config = dict(
    arch='vgg',
    downsampling='avg',
    ema_decay=0.995,
)
Rows from block 5, named by matrix and row number. Each number is 128 + 24 x the weight over its row's rms, rounded and kept within 0 to 255. All counts start at 0. Numbers have three digits each. After the name is the row's rms in percent of the matrix's.
# conv: 3x3 conv (model.blocks.5.conv.weight, 192x192x3x3), inputs 64-79, a 3x3 kernel for each
conv.6 108:142112099173113134128124102121100118120109146106147119150122196120127155069150122121115134121119140120110120090120143162119105127114085113118119139129135161113103104133132104141147149177117122189123128119100076089142113096130096097104165142111088099148107120178154137170107111120111106120205114147129093114201096175137078069140112125055123139101168121149104139161135072090083086130104113134101092172084113167123143148112181122183153
conv.7 111:134112193122125127113091139135182155143124142129139126115102155148109076143105090127121132131109123139121143146126129096132094141122071108128127118106131134098103133123117133127144136132105090118175098099144150083149082158118151164113151130134174109076106122101132127122112159107138149124144123113183106116130088139105156122107120117110115112118130128118117117136181094115135058138134150119151106135136169107094128143134121126130110
conv.8 096:120122066131170097114128092154130105122108128099124128147119114132112109099117086144112126130123131137142124090126158135093124178162094160184099097091095131133103117116112142125128144136112121128085126106066098163111130103077130131064132166107135114156152125146145145127124151149130128165127168141091027214121059195115147191148124119135102112133145146084058164159135169103119112122112121128133145142116136170125129108136166098132132
conv.9 112:198128080147132121133103132135138105134127122130125120103209086094165097145129061131120127132137127125133134161122114129161128100167124163125105143113112122141143101166096117143128146138116136064162145164157127112111131161166123131118101101137095112100155112141105136140119123112132119122101112141125113167133107147126106133094106140109136129113151124146133145154106076115095073121116192133099161136121139152169150153141141147121139
conv.10 092:157109127146153103146091130103103118165131072130143118123155111127204143142134128116134126125124131157125126115122114117113135168164128122095134147146124160117146169084121150135126169159151149122106120161113095142110130114141154111139108096120086114142092107138152121195148086130154108170133093131086137125121186122115195145134142124115158118164139137130135136182135136183147173139124112084133104131108120122132078114129120171156095
conv.11 108:084126081068126129148120130125108133122138134126124156138152126114110116102162130123168114116145121128136112123154126116124102157107088173118127140118099135097119085107139154138145144143119118113107188068132100107183065135146114144174132110164130080130107120100129145161147135122130103110094087169092112139122163103107210086104124156084125134119141129173126121129091145182097105148148146157127144136105120163100103137111135142128194
conv.12 106:139074168151089171127102110125142128122133142135124129089136099148131121127096161105105132120127133119123133126105114119090152175094143127115118122114117133152129144147131141156100109109126134143110126144130174136102128130131136102127081126117148171137116122104140115119137102163098111139148153092118189073026146111148151136139152104138141148138102138090128099134115094145137119170076174125074151087146105089134193084148100137101127
conv.13 095:112169095120110092147147136136159118121117113150147151108135102145133099138126131148167146145127138162136130133161123167153112071100122133141135159131112134125140067131169146142114104144129136089098128085169123111193139093123160120116128111132130097134103138133157134090136097160135107144115127153138083102152079167138075111143107143098113134092093166072149108160100135105168087109084093119151123139123133072142110111093180129083120
conv.14 107:101141198111123121095083137129124144126135138120130102125128133145120131137099149118128128116120140131131138131111158131133090142117109118156123116149080114130140137124086108090068113120170108113078174125073091154114098129147138101124141126136109140102110122125163146088119158078106178114088143110160053162149098176127120112126101068111146131156132089088158153090160147129151097128106158170121119130150114091169140124102138113106088
conv.15 089:071059151122115129156133122141135095155167133140129135167161142123108124130106172117144144128123138140133126110148144126115177135128116125147112118148167129139151087153104094103110121111093107127142084141128088144151141124108126153125100101107144109141135081103131130131096128113096105137135128103121107137196092090081165035099137122148138133131122112070191084167187106162132127126092107148141159144134109120111156148129148122102149
conv.16 111:114205159123112108112129120120152135141120119121124115150106204150085164126106194127140137121124131137150137137186132155105126144117107153126107104120115152140129129150131134154127133122098097186158150179146139132129129183143155137113116148171139118143130103165125104133137124122157096117120134111128072134127087141161177060101120131164109128148135116129140093102136118112126116134127186129157118114129119121161132187141123083098088
conv.17 101:142095080089081135176086212150136111159137135123125107129111167126122105130123126137127125133133131123130139141135134148155105108121125130111131153115135093124115134159135143123071148151146117140159129140100145111168152140120145121078146132120119150166142184152144129124117122141092148159112173123111081174186213213129076074116146108114142121155111125103183063104166096178150109125096154122119119121153141121069162143183157098133094
conv.18 093:082141116075149093116142183143122149117126101116129122112092141143090129113123105153129128154138133113136138101134122143131126119106136093131132108139146149129127119094100080091089141125106129116155146087151138165118140136136139148146164108140168147092136104134179155137098136099117128119120157182178138154140139169172170130126075128176080107138117120103134149101124209114120123124128112108134142116114166163073138100112114131098119
conv.19 096:125165161115096093133076083127135117119104098117138114157144163109144102181072146153153129130135136139134126128160105137148111145157102141139097150113126128120185125145145121087115114113171144106144118166150191154142096126127160148069101142121140100176121151117135168165128111095146137069131164157097166209117138050127166241122115120120102166175120168141135163138097143120095151133154083097112104079172111142153128123135164146160124
conv.20 088:117120132165079129069096092161145150180120144163111123130128151142136184118163099118141124139153143159126148089124169148089149103152121130140126140170117132135129111132151111114128141104085142144157139155161126142155146088123137078134129121134126139156135146139143131129107112119134143103113081106137141106132114166096085160132106136057157142114150208136118139187154160132169136125115122115126128152123110093113167136136180118118096
conv.21 109:109210141124110149128161153124146146140119113138149099070125154159126139117132143137142131127141129122136134127115107138136099096136105135151126093127104140140116082081138112100128129117153105074100085115099161138096101113131138141114128130118159073121170092136124115117198096102134151122151131117137094099105136102132153147129097131135135115133137114049174154160164125162101130100125106146110123144120141082148107143155149122146184
conv.22 097:108126142103127112098110103142141109125149122136136128125083098114138092119146087122124142127122126127142108094132123098090160114128138120175126116150099123107153121128093122137108141135161109143142099134144097066091110144142103107115114141116141109100096110152125137142120124115142153139119134137108094137135087231128131088122173123145133142151109158106154178116133127123107081101079135123141119109153111159116112170122128136086159
conv.23 106:126152126135138106138090152138122144101161127133164117162144131098160134109154125116135108134123117132131129111151159118138162084125142159125141133110147156091105100122121099186112104129112164057165089084136090105094142115132069140126121121126147126127101109116102103115166141150169133108150150128127162122173054119118093138109070166069089096110119107203152175188141138163088097119121136154115121137115176139125153093122149070109085
conv.24 092:143136159143141084147139099133131153126148131134126128092156173107135119130104149148108148124123154135134115138149103141128163113126143105120144157132119100132147163125120113134111114168125133137184167086166116165164102109126156104136116151170146145102170094091103089130127121091118133145142125145152130134175125103136089109118113142129086149187123166132100163122130186115157147109138147136102146158173179071073109134086089112140092
conv.25 104:162184131101121091112135122139132131123128121143133141159143159105087077143117107111125140124122115128137110120081192102169115083146115134150132156168125131138123124100134139126160139153126096129110103104107153139103153147107136134132114099149129095095136138092114150144128107096137134145142177149154102179133066156114107109141132143098159147112089117143173140082154161125093106115154119101119155100100167108099122083102109153121125
conv.26 090:127107129084124134098165136152130139105108092101080110120124104113123060140171149121150133127145139132116116142152160144109142121156142134152153144133114155127120082139140122123099161109130143141162088144110162095107138125077152163096130146145153108163108103110133164158123104135103118148136130154129122121085114133124136099183071161188136095106120092138112115095141147114136153102142117096118145113178105117142147072123077088164130
conv.27 090:186141148177183167058174174129127118138101128145137111121112133126126130144144110128128120119126123145120095094165129132174165166201136140120136107116139129145123175179094142164139158112126143191151157147131130153112097131152144157127143141102201110156120146134115107130159126101097119130101117115142112166132123152115108145112185139133161113109112168151153138122139163150160068188151130123177127167165118144121130140176121147185121
conv.28 104:126121102101146155120114107138124134136124155125135139154151135093123145153136137123131161137093132121113140139117164134092112117094178124140118074104107130173113104172130102166143091123154101097177102133093176133141128116136145112154135086101147136177113131147144063111110152132125132142143139104146122160168086138075061117121068114107140144121145155132110131125100114095081184111111136099116137100151163119158126070101152110173124
conv.29 104:129119161087101092096155129132119108156119196152112106130112137105120153138185073113112117136139115124131126097117124146172102169150157128103127136109132136123149138135117110130145134101124153172154150158084095123133122119120115111093140148159124134130153140105144095139117161150117118136143120166166143092167129158109111089146116104161149130143111125125101160197124166153156123100109150092097139128130128149145119135141158145072108
conv.30 112:151156110116204168104084115117110106111120124118114152136157125087123163136108137121121130130117116122141127120140114160133109121114094139136118126170104099148131125114153143110126143088108091157104081144094128102106116120114123126112123128165143115132144117095122135111118117132162130104156139128107073188157153122140177120148092059114105063129108131119116172128154131149130116109118115114081125154102140138185104089126125127105119
conv.31 083:162149122095100113166099112152111114132159117113142099125183159103113078141114133136125114121122086113137116131113126166141125183164116136128134133112134119092125123140115124107133121105116174112103083139181098132127112108103093135156137121121110124147143139106125169147138105123090081144163126152152121141129112144148162110133135157113098134112153098112117114126131123113119171143142095095126104129100127114129102139124153113170141
conv.32 096:132120127116133123128140143152117096159140099153143119074115157172071134132083180145122125146105127146141136129144160169098064116135148175094115123127104109151145161131119145141112175138120164077119120121138094105131129161105129156110084141127169152141077132141141148111203130125133126153160160127043111125093129108122119125114108194081160127122142128119117154147184097134061132103180122118100108144138131146142141150122112131128161
conv.33 100:144123140079169144138165080100107137149153127131151134120129150077134124113098095148136123113154118114139106143148129188121149095112067134091145144109133102145148131156140116101122124123127075131166151133113154177147129159161140127118113133081151147089137134111127148111167133127102119123085110115121095091123180087076156112187125103156179120107082101113146134111094123136172113121106100139143114131112145104126116101100140137094100
conv.34 099:104143128115064096141086134118144114118106138135122118128151125119184113075141118139143124128146134120124141126151127151141143134095139112139143142160161130132100150108149079134150141173119127105064131117091137144150119106105131088169092121129149098108101125118147123178156135106142116141112107134144138100094136133138139138131120121179167098069172094153098141132141126169114127097141108161123117101108135088123138096139087112082154
conv.35 098:102129146104120131176145117137097153153130128115137159141120116125121143102119132128140112115123131115116123127181115194122135144140117134090113117128136081118142139168124156098121186155117111144100114178127123166135137147120097109122142111104105130134089142097154144084113115117138067117147120115077141100078155132153147137170121122152174163118109178188119109116179113174074138117105153140149135169151135152151112136119138116114178
conv.36 110:232140109108152114096090116133119126115142154115146102142098153106147109114160128124123117128093133134148133136142107095107123103106125156092127136115144096122120096116171080123124123125135129092097136152125115077153160120127108129125088151129141099123085109115104124142115113128161135124135132107096200123105132093154061127095092131102143165134135103188075166081096104107168148127164136090131102158134113139144172083106111108109144
conv.37 090:150078103122195129140132111131152128114105133151139142090187129131136117101128115130131149123137132124124101090112171126103152104150154074145142126095097079138140137130131097135121131137148133110121130132118160161165123123164115138143127099105176077109163108122109130136138151123134117139140116145125121153092119112143117141120106150164141124112106101105128150134195107131109069140103135116113114137136133140108127182121148153153149
conv.38 099:154127118139091096109094155122131121132125113119128119141118114168103130166136135115147132127130152140133126121117085107133142151091139140101119123128131077141152079102192209136116205149118146143094114165127096142152166125126099132147132124131126111091119063156143135164113113118144086093132122137120097136126129144153075160117168115080147111113142080123148135159137117098147163086094148119100146133098133103110143170169099208122118
conv.39 090:150154149070168143107142079156145158140151131157073094141136119113119173130144134105142094106122137121113138114148105121134099134121103133105181130097139118115102172137164142142131092106094089172175095107112100109153126061098123080172139096152120124142142147157169120131144144135111142153158117157123120148096140151177149132123112119145163124158090108125133094147096126144083099085130124110171162083097159183171087084127110115109129
conv.40 109:165131103089130083127109151118127141132116110128121132119104105091117130125117111132125147119112128138123144173095140120146129135146090145133116143110114107157126121126093137113115128126125146132140117134120122141145176118131122131144170132120107118095120110108120130140118095153206116100134123119080130079108174179054112158122127113133105101135145135167142104088121133122063058091164163120079159158116108097115095125135127116116178
conv.41 098:130118147108156110202122125105141145164125102167146085176145101098133167093129148131122128141110132134121141118139151112147135123113153128093165145147096109140147143152150131143110166166120120172103111173196102143177097134142137120143132095122104135162139117148078135146131114132132087119116124122088124097127083101074080065120120135113187125103160140160172074107134119094079141103151119133143110126142106144156117194110141174147134
conv.42 108:073105147162098138136097117153093117126106124144108120109144139151112151125132128120116144106115142113118142098110133119090113102139149107107142125097116122079157111131128104127134139133114081142144117149114146151094148143117146112092140085125116123118134164141128159144124153107105127126155122134104100105100144117114112143142162137149173113145153143104082182122072202107068162138116100161103147133141111131083161117127156105085134
conv.43 100:127106126157141137171143124111123113169141111104132106108164128141131106142124143137132129130140134133128123122133164129123128063078102150137137177095152138103150125112093104167115149122127138125126072108147139126118094161155119141137150152083181158123090141116124160151152112136086112137128166118079155104083178129114056089109116154143143109121130130090088130145105147122036102101128149122156115125177117134142157147129080144167135
conv.44 110:094099093102146094137170076122125128106129120116154094155085093153091137177126135112133127115128136132131148109172119142132126125160093141153140114126142109122096134127119133112116125145154105150123146198151071122141111088094107076127123127130117093142100117122129117109144166164140194112119106048112106165118119164135089124121118075131119132138101131133216106124120097137193087108119103134167171120131117153133107229151093140159087
conv.45 092:122156130119147073124085129118126135130123116121128100149153171154110145195098100136111139099147149114139133110099134147145141063164116118141134104132148095122126133102151128136161141141118104176124189153140154138112107164088114153088100098112146087089118154159164120141127110132118114145122143128106042133146121163151082148142113165117149117126142140077133144080116121124097125083156120110096124134129127133110139108120160183116165
conv.46 103:102185137115060090108131164120093152138125124128110106132101092135115076129126158117126134124131126129130122126127142166105150133115169089156078118189130089133129130092133116150126132149127111105184162094122158145138143124136132101146113161159127097097150117097108139103148168112134145151131091119131095117141142126157187098112121136142119156104141122124139150146121092148125103124075136122091154149118146157128114183137130142139152
conv.47 087:158135142141130170111139146101106108146166108126128100105098161178129107140122131123123126125104093112137136131085133126142147124121136083154110149118127130180131077120135152120175126085110122084110160143120102152154131103155134106116151126113114159095101103156106156089137163096144105155101121164152101146121147113119132154135112129119070132117217136118127150138063111101121123222077143156140113145147119158093096124162171169112101
conv.48 092:207073156104126112107128137135109141104119145139153145121151162137154131138154109130123141146130123152125117165114158072136147173162113103116134093081173149139125136175126118097114110124141084141144139122138089085155120127136113103109133156146152141156104149118074122109116162137152116098128120140145168165134107146118159183123128104183124127084118135165095134156137151145144165153106131161088114120140159122138157150123084101142167
conv.49 095:139092100181129117116127105122106102129133129093142145185148121125147126131150103135145125144144110095119123153150123144131133151101131135091148106146116100120156135123132184177125114079106115143148095181196176124106093097148145119123151099157120070145105110187093163092124107144108144139125115136128090175075109162136151155195128110141045139143169140129126139117127107126133138104145125167114115143147111064088100158125121106086130
conv.50 095:132125089098182123108158142137122128119128122121122145168148095157188147114182136135135133127148129144139123120146112170172135167094077123125122153139113109123085115147134133150147132103135174184135113140105105135084174128142129115163100131124126180119127122199134141079144138152123130148114121121155175167163159142108118074186096099150127098140112128162174152080111190116115130107140150118107160143114153104132096085176116106148131
conv.51 110:151116099188194076087158120137111097116126135130163135120107119126119115144097119126128124116121127110133126157108146142156118114133109146089115205122120142099149140099171115115158104129139136113133171085104149094149128137115112138111127126130141107137102102122137090137122117124106140145172142097104115118052139083185103122160082134129068138117103143085146101145172096160121150131146132098142104084143102143099103141157123100127126
conv.52 104:133158173130089087112128144130133116160115099149146116166121108184101156106119122137142115121142121112140106155132121118202107095166123127131143110141132136130114109113141116153132125161136110118111158124106127119148137145134167116110122083142132146087106150132112121179146107102111150152108089134098092088141138137103138202123131139120111145139131133148134127116107126119129116136093103142137124119150146067110092117210122150133209
conv.53 100:150076125133125124182184123131105132132104127131139129126160115122148143128135150107144148114129133116106121108131107129116142119146094168131107168101122109101129126080115143126099129157119095178087130150173115159110134114115112115112149151130127090099125136129165183142106109141141100145107152135085121108108154169094114140224206082114124125143127115113108093123167124076128129122132142149123129103138180133138099088089115126140105
conv.54 101:107147093167156127162126149131139128140114130131120136127097143144145098092120104143124117111123133133130131142124193088108129126108083115143118098119129136153134147115116131149154111119165113159160117121133136127100144130109152116117153085142130148081145182112112140111109132119154147162099075144152105175179194142050103090130122141132134148129131139111100194102097166121166112142092146167086122127132161143112097158147174115120055
conv.55 104:152160121141127098110115110119146139145129136114104122091102159127165125092117097125127108142121113133127122151105110105131127121182083124114138126170124166087135146127146103123130143118136127161169115089068115250085165119127138125124111112169140137159117082171127114136118142122136100116144132131118139146100079156119075144133130128114132136117131124121085116092178182107155125141150098125123108136120153162131108131132121137176126
conv.56 090:174140159118106092104148160129093125126174144115109122089182106163192144169142182128140132146139131123140119119126131172126130145160089111129116087141168162142141123075091101170156062115152183160134140074135126151127089173131134123095127114137151163118101140111157124154106105085113159136114096136172171210136127144156114123118124172125100137143161137090139151144135113108130170125128140092141131099120098110121125116177137171140103
conv.57 092:129133103115169146096143104112147096107120099098152137182147149183173158170142120143166138131142133120140126118160122107140143128138119131168129149148097124153124104185114126117118095106148115127169164160143188142162126113130108142109132087127122121138154191137169130145133153134120155089142156124095134101171133151168141068199118134128111139122122158120109131066109141139136127117110095114158107112154157149174097100126136136213104
conv.58 107:132155110092123147114151142140168129125145146106132141082126181106086110112117135148122134139141140137131128128146143083106086121133143138139137065138118109129121134123172118119144103147129080118110108081144129157139125190119117120130125110117125108119160121144171104096132120121141144094139139111088145130114121062115118161152105115128152107133163106122158081108140073119153148117126128123136105123125124148148213087136102123113095
conv.59 094:107126108171128143122132127125133121127158126130145144157212132209196170160177154137131116132138127128127129118147103102139112108126083143114141136139129146111147114135130134119145133126131135173167114157136121160151100113128102127119135123113160156139166110109179124135148153166127137094162147148139135149129133127139158100119112125116094128112105117099108104097119088113122083124112104097117124094116106149155147112149142141130144
conv.60 089:140093072125080112143070136135159138123136133181094101125116130132087111111121141151148143135159159135151132108164118139135160122158136151117087137117163093104141140105140119118131146134092123169124134110108167135138101100155119168150096137144113136112110163116128059154143150137141123126133128125163132120144040172160144229093101119211201134130167092118107074136128074141126103077142151139141120149150093156164156132122097167112096
conv.61 088:177138116080129104175133154131142130139105128153148123109093167147123097133129138131123131121114126112119156166155164107088137090151163109171114102124101102141164133147096145096123133117100114127182129166154130152139142071098122170112149141159099143131109150145177150161078115135129164166131155149118125151147132151136153119157118146138142131112200110168161099148176111157103133135116098132133139141089113176105128168127162155121146
conv.62 103:130150170090099133129144120126109091117132116113130135125109108137160124186109147118151122129146123133139121098139161151156111166136160099178100125140162111140151100084137134104144189096111118151067137145119138102151145114159131093175145115142146127146124071082134145137163143102101107152143121156143051182093151121123149151142112135215131129155118144153100153135118170163124152113105186106136135147109155123084132134086118120138150
conv.63 098:093126133147177088108150093131115141142132106147161114071101113117148148133175089135131143117121133143142158174139127126112141119134141127106120101131101131134093113107135124145142136180152114108166090145123083146110146106122127140106127176123161137087132149154141121214129138118107121133113139069192078100165101136163153161098109172141139108132088090106052133119179098115209129141096130136138132093099141135124110140142113172125131
conv.64 109:098141076164156135123153131150134118122136136130139115129127162130164088125152074122126138119131137117125124144143143118185097090172128118146109106152113130169145138125131138158125126124119091141058096148136143129123132100077174135103155115116099130154103122148099122165144129104106086120114174137134091193093056151131107162124130166133125131126136129132086104135142137082167104127140100165117117118104128149108125150104122162122156
conv.65 110:110085062111118091117174173122131109133143107115097136146151153071152118130098113120120128122132135104145124105134157150131114129146129101148146135122090109114118137108127124153169128084147145141114080126149120147153125097124115144124128142161131142151157149122133139134139151129131108098100129124106154158145167126074132082121133117149112137128119094059109130112187133122222127148136137077108129101114129141148109142113150132123124
conv.66 104:113160063145181104122126144127154137146162134112105103138181115113117127139105121120122160101125130125142114133129116130119131163107088148151115126136090135126121107136128166147147136133142120117138133147127189123071121092100106119085150112145112119070148120169124128143107139122113155114158129136124157119135071134170121107116176145144126137131113144141139026147118063141098126128162118105143145108137168147129129123108137172110100
conv.67 092:156095127106123107086064147130120106109094114165112156119141150118139143148123115112152140168162126105122125110122136133130152137171136160162105156130133165113115104160104110145150175135119106096143117053087150150138108090137139113128115143143115095146115156161142143124122118112097139132135129113120095118069095106122178168161187111163171117086114129104146177110102160093146161133139106100123112127155129180115113086098146100112129
conv.68 097:090145171161106113155161090141099111150118112142136089131120145101155129103158129133158130111127141118135146141156147116123129130087163145155145124127128117118110121135086164125103173150099132146174100104170100104105171143108125124165096166097151085130106154114156142127114124153129122139100114093124191130126129091161147155085133108122143151123145181100159155136132138148140112103137104178109105159102135136135101178142125156118137
conv.69 105:117103118123124155112109110144119098133119115125154152113150095138134110132085090122130121132121125130122129135146131098118129129058132146142163115122124103126114122131115141138104139122103143127106135168106134145110094086158110093171138117138086174119112151133156140101118140160143146129122090097132198098135172102130120084135129125107130087132135113116165083159056105160108099103097168127129163130108162116127083143119128135164134
conv.70 089:119165105113107167125127131117121152160111118147169142121161148159124113108127145124138147130117107145119151176179135132119138152146147122144161143140133111094102154126122126116102121171164110126114139081159066099167119130093153112161117164078119135163135127109123100109133150142130097097101133145091129152134129135114102130127151152119184136123113132154177095153098135156146122144109121119102148100120120179174167168078091141121097
conv.71 105:181153146120116115128137136114111174131141128147121125089129111122099059098154140151124136139143119120141123160082119118135085156191101165123100127137106135139121097166125101114104150141157152120102112104115131185103108099122129131128152121127078157132121113132101104096118150138114128136103125119150081126144102099108125132125138138164139112140109097134144108096151120150125133079093122144117133137120125132089122098126110118119113
conv.72 105:176171134124087150114122138125133124130113127114110145117132113136103113078097102139150124111142097117108134117160132123133162109133125146095146159162134126111111121110110121106150124122141130115152148119099140136093150121101079143170108129152080097102102152125114170123100097133125161134133159134091102145139146131153146112133076093110111125126136143124166107155094140118086086120120163107134152113166150111139081130095114135096112
conv.73 112:116144146110141128133108125105105109128100118142125096125165138116134077144085091107128140110114129129126129096160132113108146156093129124118110153139133114117161135124158143119131135134091142108151074125127130152180122119138132097111136078122097102097132178144102149147127110099137157174137127188136141118118196081090120102095129124131146145132133126122156181099086104133123100120105140114058082128106157130115141145123113163131095
conv.74 095:101074085134162137122145146135103122114111124122142135123130163125156082097134116116118116132106138137128149133142074161162145147100138146117124140137113106148125174115147121131124102123162133177095135103093141178128136144160139155111111099170107117172132135164124117137136128131123108084136167124141105117134150135174154157123131138118128102197134122181109122130143106073170124151139138156169110136128154116133059141146094149094123
conv.75 100:097124132114157068152113074116117155102130133132146121105142092142163111159151164119120141114131161124139127139110104145101196123120135099118108122149108113121115110120195135110129133146161083161091122130135157131170136109138180127149117115119115133166136127110113162158123133138154110119108132117087105092150110112061137109068119109085169161157125101202095108085151157126135119119176134162118101164140118085167143076104057147128111
conv.76 096:131113164174150080107139137133122126132159141124160156153152143142105143119154192116139136143124144131159132129135128110174133150107110102164178125105112116131149167098152155151142113139166120098092116130112140100130147145132122122126110154140099112143108135142149158128119136098139191111133122137104120097164150120171070129102157145156089150123113121118115104115112142146160074153118127144097113113141140149129135180105059109137155
conv.77 111:113131102132133145118109146155149148141127128150120117133141186145113135137087105124141134108134117125120112137136117132084092122082087163137097121147082109112105130092139127132113145137125128148153115155127154129161147127094119119124144131123116110162089152112146127124167106109160141155108144096121105131095143071128092078146144130120120163140107121142166025125104077108083118092125140142160163126135146113111138164122145194113088
conv.78 086:139126094128109079137116128140143118132126099145094147108137167115112105075096108137107112130124124126119105173109127120162182147122141120137137128123120113138122111154142113139123134124101119106130147130102160168089180127103130143145106107150073133119109167105120137120115148109146134125128140109104154126167145149142109191148118115136118155122093088106189115106135138177141141132123102134145128119138114130089085109114141154150139
conv.79 094:136129161138147112159116080138123169140136123112124125129108142130166089161127147127128133104141152114127159109131152110122112132125057124146153145174131114114137128128101139116094106129109194177108095096084146154123113168108125136156177118123186133148149132126114134179139161155113145132132127126146158121100132159131153073111099148128171152133170161118116104129122111055100136127148144165095184133126115117145082096138148123136129
conv.80 085:140136067112098125119132129152163136109167126141125174109148147135158103113140153133118138127132114130095145102168146185145123150125132107112127148109147128094169109131158112139106136118148129119146122120102104130127156148176102124109154153143130075167139124128128106135102176160146102152113132122150173167123141111124137149128103140138081126138152109161189190153092172144134145136132132124127129126137095120186100072155103132118098
conv.81 089:151181125124080093103144166145136165117133137115137120118118106104100135108115134128119125145135132120127127112125117133126140108178139145125142102135109180139154163115122134140119122109117073181150140112127118150142139127104102141162119127134074118129148145120120126137132120139142117120111138121119162188169120119155115118079078133131178142140140126175182173085149128119078122120137154115179125127122128109108112189112164119126106
conv.82 109:103064181078119129126151135110112138137129126137122141127121165082125128106092160123131131127132116126115125148120139170146100123152110117148155130087165108125095109151126103138122142131140165135138119125109129099144087133184104135104102137130148131085129095139144142114118148088139107123120162104245170128203098094120073109133074143158153149136153131167102108170097129114084109147153169133114102127155120137138192132100155114138105
conv.83 090:119133100122133135112166140131119143145140130142139126091151123103120123168159145100115135102137128109131125103151164103151101136107142141144148106131115130124103109146091122121122133146126096126074183102128064115117128144124170182118151120142136169170108116078160076103176140166147124127125114161163094185079166119113101134147112140150108126114161174112089156126145170116092152132100156151135165156130117135125093150158086100174110
conv.84 098:129129171164197169120148131157128157154130135129152146119161112093123118127120138134144117142145125166123125141137123145121134119129098146138161130131099146152135165095145109128183108100132168139113100094155131120168102139108164137152102160126119113149152165137108133111151137126127150120139120145127092109131156116159083129087114068137096136107089155081125126167105134127115083142135153138128134117174120125129141158171166122153137
conv.85 095:133155156094151144088098011123133140130130140148126120119120125167173107144114099104101122158147132138154131110100130190154103160126196090115129076128119115156133136148182110114129087127109135113112108114136140110141082128156123119123122118144191138089100111147082147134161130098119140134095142124128125126159124127164093142088077091136128146139143163150172164141169155147084114103132114082119109118091141074118122161120136179080066
conv.86 094:149120165131155153153182123100148113132140115107131129096173150174189177223161141101140115123117122121105126095132119129139123133114139084156147115145148090130130150115126153117136108100137107166172103155117147177129110140130136169109103099117148194120149177143140139097115139135169115123119126105113139123144162120129109091138135114136110147155129173105108130139172150077131115104131103152108125117146078117106157136195120192206084
conv.87 096:111155096148132110136139135130141126135160127121130136094127136120131123176142133122122127115156123132132130110121116111102154139105106178098092158132122134121140129109141098131145120141148144057126149133132151139083121130146114092113159143135124117130144160102113103143134126092151138107107103141134110112102117063129194165091106152089108147127105118069093177150100160139139095125133187102170128136099118136125086098143134112097141
conv.88 090:120108154124128111114119092118104135136125105150141122110107151129128104097127130113118119123131133144137160121130124162142117183131141119115126135109142122161116098116078136108119148145133151144136155124093118174103099141090123131128116129124125097133186176153115127136152124133116127144130133170169155146140167155113094179147148144135138122118151153086112119111094118121171146142135104118105095133132111120122177140104124145109151
conv.89 100:113177156140088105123096121120154118137111104117167152096133120120182119081096121110151134142161120117145119100128157135186115129137116134103100129113145161093136125129132090093114106107158161095171126112128110150147103075140118127112130102128123145127056094120108117092166128116122118146130139116126121123097142133095149149163132095165122117175098081160161152167103158141074093112112151134111124152116151180056200147131145021185124
conv.90 105:110146160112110164147158166114099141139130186121139129097069178101145054148139094131135138148128127127139130109152143130158141098097138184137120092126130132139138126100132131137132104123154130127119181133101141095142115102149129077131138126134164135079116118088110165095124187140117146104116135114141112139143081081163150114151139124107124119119107132133102125119127128102114119105138142124148165118104134070125095106079111115195120
conv.91 108:101141161135141155129141162125135120125118122124135129099119110116109068111115085132124125123134138126130130129139150139106129125089183105180118118154131141166102134136141133125165104114127151152117141113107128107110116113118153148131135133127162135127140132135141129100134125094113121117127163146137152156142118159134098119121150145138088111115116085116144130107131128100142124145114136117113119105113140136115129154110140144103130
conv.92 086:158137135142110142102165173142122137162102118148142112147144175169148149155179102090126110113122132129119128091121130128124140099143114108102161139175108139124106104131165125115142134125135131121118106134106161117141127097165098142106077136152142181123141148119137116151113135113107125129159125098109171106126143114108152129124122125089138101128147125113142133126125109122151080146149160115137154130150158140149128127069141155098113
conv.93 117:052134141110161161142120154076136137106165145124139147144125125172158152169178180115126104110138116107126126171117102137133123144140110117105136092103114129116100081095158082091185100117149134097090164149117093143094133132116097132136131147135064081130120088109115084138144124135143139137130121149125125096151127136126135104115062140119088116142143111148115093124123107127113103131122122118119155126140149097141113090190158065192193
conv.94 098:113145154108109123104118113112123144133128172146123164134116141156117105149110159138129123126140118133129126119103115121170114127125109126113174112104207121123150097124153101120123136109105125135207147110153147112123145091152104133133121138125101148150134158090148125129103139117135180147108127156120085106181145110101147151160148077100144131120145078132090082150137107124149117084139114100158114121147121086127160112117122161136150
conv.95 119:129161100152104065143060099118126113138113104132113113155149136138138107143103104116119130096118135093128138129115141136091167120141153109151127121142142136132104139153096161133079143105065129148096152124110124149150157119104143129119121159116131138134147167122151151077111143135104149151117135167136120135151139152132098145121139072123177097150164067131116156109119143106162128164116073159068100133086136152119039193093055174069071
conv.96 098:126157100146080178163130119141122122124127148149139134128140158151138118133135156116124138098123151120126141113111165146140113160133165147133123112140135139113120170121118134161169097167092104164148130139065174062167125113097197139137129066147164179156181133134121142085143125112126139118136118103128199183107123096125126137110132127100173126100175122116134118124110128114145134110128116147095117137153165150129152121153142135120109
conv.97 099:106112123109129188109104081163147140108102149113114127157135108093102155149160100114143129139128127132131135097134166118137128116093113134151175124080125116071109110117099116134111122145101106129101128091114171135098139099141159063124122147128121139118110132160089119150171128112114131159127134134146071121117087153160142100113147101092138180093131119121112145129147079112129174129097138132141098143129100125072206130055115110140084
conv.98 106:144084120159126128132056104146115137121108134127125096126119122099128085126104111121130122118132125118126125104165112123128114165114112138127122137118139149129140120143139129130113142117141138092123141115128157147112124104117125092133156090180108154150110164086128135092126133169078094157147167121101172206101121030072231156119147151130124122130155129091099111167176112074088128164136090116135114099124144155127157091133096126130090
conv.99 104:090099073133145135122103223131156107116103127132127131142175112118207179175103090123108127122137128121153111121125118138162143108112102128139122093140098091145134121120136117133134107116113154183097111124119146099128132129112115136159120115128128143134133166087148138121136106091154136158145163139149103098158116095084154115115125145122126142127149104076128121046199141110106145117112141118140127164108131181153114149137143095143119
conv.100 093:168196165105125108119109161126172123155111126121142145123146134183169145099116160135143159131172150138151135105160087104130127096167137127095108213094156126111103142142171136147124152142114139105128134121134102145153126118124122103100152130198145134138154111154118182132121105133128109154119079124107126109102136105150144138083130075156156101147128070138166165111158090137135136137161113135135132128123131144110147166132119135109160